config = dict(
    model='contrastive audio-text model',
    vocab_size=51,
    loss='sigmoid',
    embed_dim=128,
    encoder_norm='rmsnorm',
    encoder_subsampling=2,
    encoder_positions='relative_bias',
    text_encoder_qk_norm=False,
    optimizer='soap',
    learning_rate=0.004,
    max_grad_norm=0.5,
)
Rows from block 4 of the audio encoder, named by matrix and row number. Rows with one number belong to one attention dimension. Each number is 128 + 24 x the weight over its row's rms, rounded and kept within 0 to 255. All counts start at 0. After the name is the row's rms in percent of the matrix's.
# v: attention query, key and value (stacked) (encoder.blocks.4.attn.qkv.weight, 384x160, the v third), inputs 0-26
# proj: attention output (encoder.blocks.4.attn.proj.weight, 160x128, transposed), outputs 0-26
v.53 107 [119 155 113 128 128  99 128 126 128 128 146 159 150 142 128  75 107 132 109 173 138 128 151 128 128 114 146]
v.54 088 [ 74 128 116 166 128 128 128 155 149 170 128 128 109 159  80 129 128 128 165 147 158 134 128  98 157 128 128]
v.55 091 [150 126 100 110 121 128 165 126 187  91 108 151  61 128 128  99 128 179 128 128 126 118 128 120 128 112 102]
v.56 108 [ 76 108 104 128 128 113 109 142 140 155 167 159 103  92  50 156  87 187 161 128 136 159 128 152 128 131 113]
v.57 087 [128 118 147 176 149 107 128 128 128 145  83 128 144 160  92 128  73  47 152 128 100 128 109 150 145 128 128]
v.58 108 [104 141  97  91 128 121 105 128 128 141 176 128 103  90 125 128  94 119 136 160  91 143 128 128 118 139  94]
v.59 097 [114 171 143 128 125  90 128 128 159 101 132 128  88 155 113 128 141 102  95 137 128 128 128 128  93  92 118]
v.60 106 [128 128 138  84 113 104 128 124 169 134 109 128 141 100 120 185 114  68 174 166 128 156 128 113 128 128 128]
v.61 094 [ 95  90 137 157  99 142 107  86 100 128 142 109 155 139  88 128 128 175 131 120 163 149 110 128 128 128 128]
v.62 104 [128 152  86  84 128 138 103 128 128 134 143 128 128  91 128  96 128 128 183 113 148 114 154 128  96 158 103]
v.63 103 [129 110 166 131 125 164 155 154 113 128 154 136 144 128 128 166 140 130 148 192 154 128 128  93 128 156 136]
v.64 089 [128 112 128 128  96 161 128 128 168  91 170 128 130  87 168  90 160 150  89 128 128 118 128 141  91 128 128]
v.65 091 [146 111 149 121 140 128 128 128 166  93 137  80 100 115 136  95 128 128  88 147  94 128 128 128 128 121 128]
v.66 101 [156 107 167 105 154 114 114 153 120 128 128 146 119 128  77  94  98 125 117 113 125 146 109 126 128 128 140]
v.67 108 [128  77 158 128 173 128 110 128 128 161 128 114 140 128 116  90 128 184 128 139 124 150 128 128 146 128 128]
v.68 101 [ 91 128 126  74 112 128 180 122 165 109 124 100 128 128 114 128 152 128 128 175 108 128  95 160 128  78 103]
v.69 107 [145 152  92 156  90 173 113 174 102 155 113 156 121  99  87 128 148 154  85 155 195 112 114 109 108 128 128]
v.70 091 [149 146 136 143 149 128 118 135 137 128  91 128 143 128 146 155 159  85 115 102 161  45 147  67 117 128 155]
v.71 110 [112 128 114 128 128 128 142 132 128 147  87 128 128 111 137  94 147  72 128 117  99 157 106 144 177 128 128]
v.72 097 [101 128 153 128 128 106 174  98 128 128 128 128 128  76 109 111 164 151 128 128  97 133 144 128 152 136 155]
v.73 078 [183 112 148 108 128  92  82 128 111 110 148 128 128 166 153 153 112 131 165  88 104  77 128 128  92 149  83]
v.74 099 [128 103 129 128 196 128 128 148 113 149 107 128 146 138 195 128 128 130 178 113  99 117 103  80 104 128 126]
v.75 101 [128 128 136 140 121  78 128 128 148  97 101 167 148 119 184 128 146 148 155 137 128 128 163 115 111 144 128]
v.76 095 [128 128 144 163 122 128 122 118 171 143 141 148  89 166 172 128 134  48 103 115 115 157 153 128  88  84 108]
proj.53 098 [172 117 128 158 135  77 105 128 149 118 128  83  81 128 110 128 109 130 134  69 128 128 113 161  89 128 117]
proj.54 101 [116 128  95 170 128  79 126 128 132 110 147 120 155 122 182 112 127 128 128 170 128 176 128 131 128 128 143]
proj.55 090 [ 92 132 119 102 132 128 114 128 169 119 128 128 108 128 128 163  99 128 128 115 128 112 149 138 159 128  84]
proj.56 105 [172 105 117  91 149 131 106 168 142 128 100 117 128 180 128 106 140  70 117  83 128  91 128 128 141 122  88]
proj.57 074 [128 128 128 111  96 153  98 183  87 128 121 149  84 101 114 121 128 206  89 128 108 128 130 114  97 132 141]
proj.58 097 [128 109 143 128 131 157 144 128 130 143  95 193 138 120 113 169 114 128 128 130 103 128  92  71 164 134 148]
proj.59 100 [167 118 128 128 166 128 128 131 128 107 151 118  74 102 128  78 115 176 128 128 101 128 148 138  99 128 129]
proj.60 102 [ 98 128 128 128 128 181  78 132 109 158 131 156 149 128 117  86 135 128 125  98 110 110 128 149 160 128 128]
proj.61 086 [128 113 154 154 105 124 125  99 128 115 128 143 128 130 103 135 134  74 121 128 150 157 109 122 127 140 128]
proj.62 085 [128 117 128 128 128 137 117 171 118 153 126 156 128 118  92 115 128 104 187 128 128  95 128 156 128 160  89]
proj.63 102 [ 74 112 128 140 128  95  92 128 132 121 128  77 171 128 118 165 128 120 103 130 141 120 141  86 109 128 101]
proj.64 088 [129 151 128 157 128 115 127 128 128 128 128 112 144 126 155 116 163 136 105 162 128 156 103  47 128 156 113]
proj.65 104 [128 151 128 128 153 130 128 135 133 128  95 197 122 122 166 131 152 155 119 164 128 128  98 153 143  91 169]
proj.66 124 [ 93  93  83  91 128 128 145 128 128 153 113 128 128 128 109 202 122 162 125 134 146  66 156 151 142 104 128]
proj.67 090 [106 144 144 128 128 143 128 157 126 154 104 197 144 114 128 184 128  83 128 165 163 109 128 139 128 100 128]
proj.68 092 [128 151 123 145 128 132 122 110 128 128 137  90 117 124 156  74 128 189 127  70 139 128 110 128 128 128  93]
proj.69 142 [128 160 104  81 121 107 135  84 128 129 131 110 110 128 128 138 128 119 142 148 136 129 128 108 148 144 128]
proj.70 088 [155 147  97  93  90 147 132 158 128 107 128 150 115 128 128 176 128  68 128 176 128 147 127 121 179 157  97]
proj.71 154 [128 133 138 128 152 128 176 149 102 128 110 146 128 112 100 145 128 137  96 114 128 101 128 135 128 134 121]
proj.72 104 [128 157 156 144 112 118 123 171 128 128 128 159 163 128 136  98 107 119 164 138 107 172 124 128 128 165  86]
proj.73 081 [128 128 124 114 128 128 127  92 172  96 110  66 128 128 128 133 110  84 128 128 134 133 160 103  79 133 137]
proj.74 103 [128 126 162 160 106  97 136 148 128 128 158 138 135 128  97  92 108  98 140 133 108 165 150 118 159 149 113]
proj.75 077 [128 152  93  90 130 137 130 150 103 106 135  84  95 128 157 190 119 130 101 167 106  99 128 128 128 165  75]
proj.76 091 [110 128 145 128 186 214 168 149 109 129  99 128 119  82 106 141 111 128 146 134 103 105 128 115 128 152 161]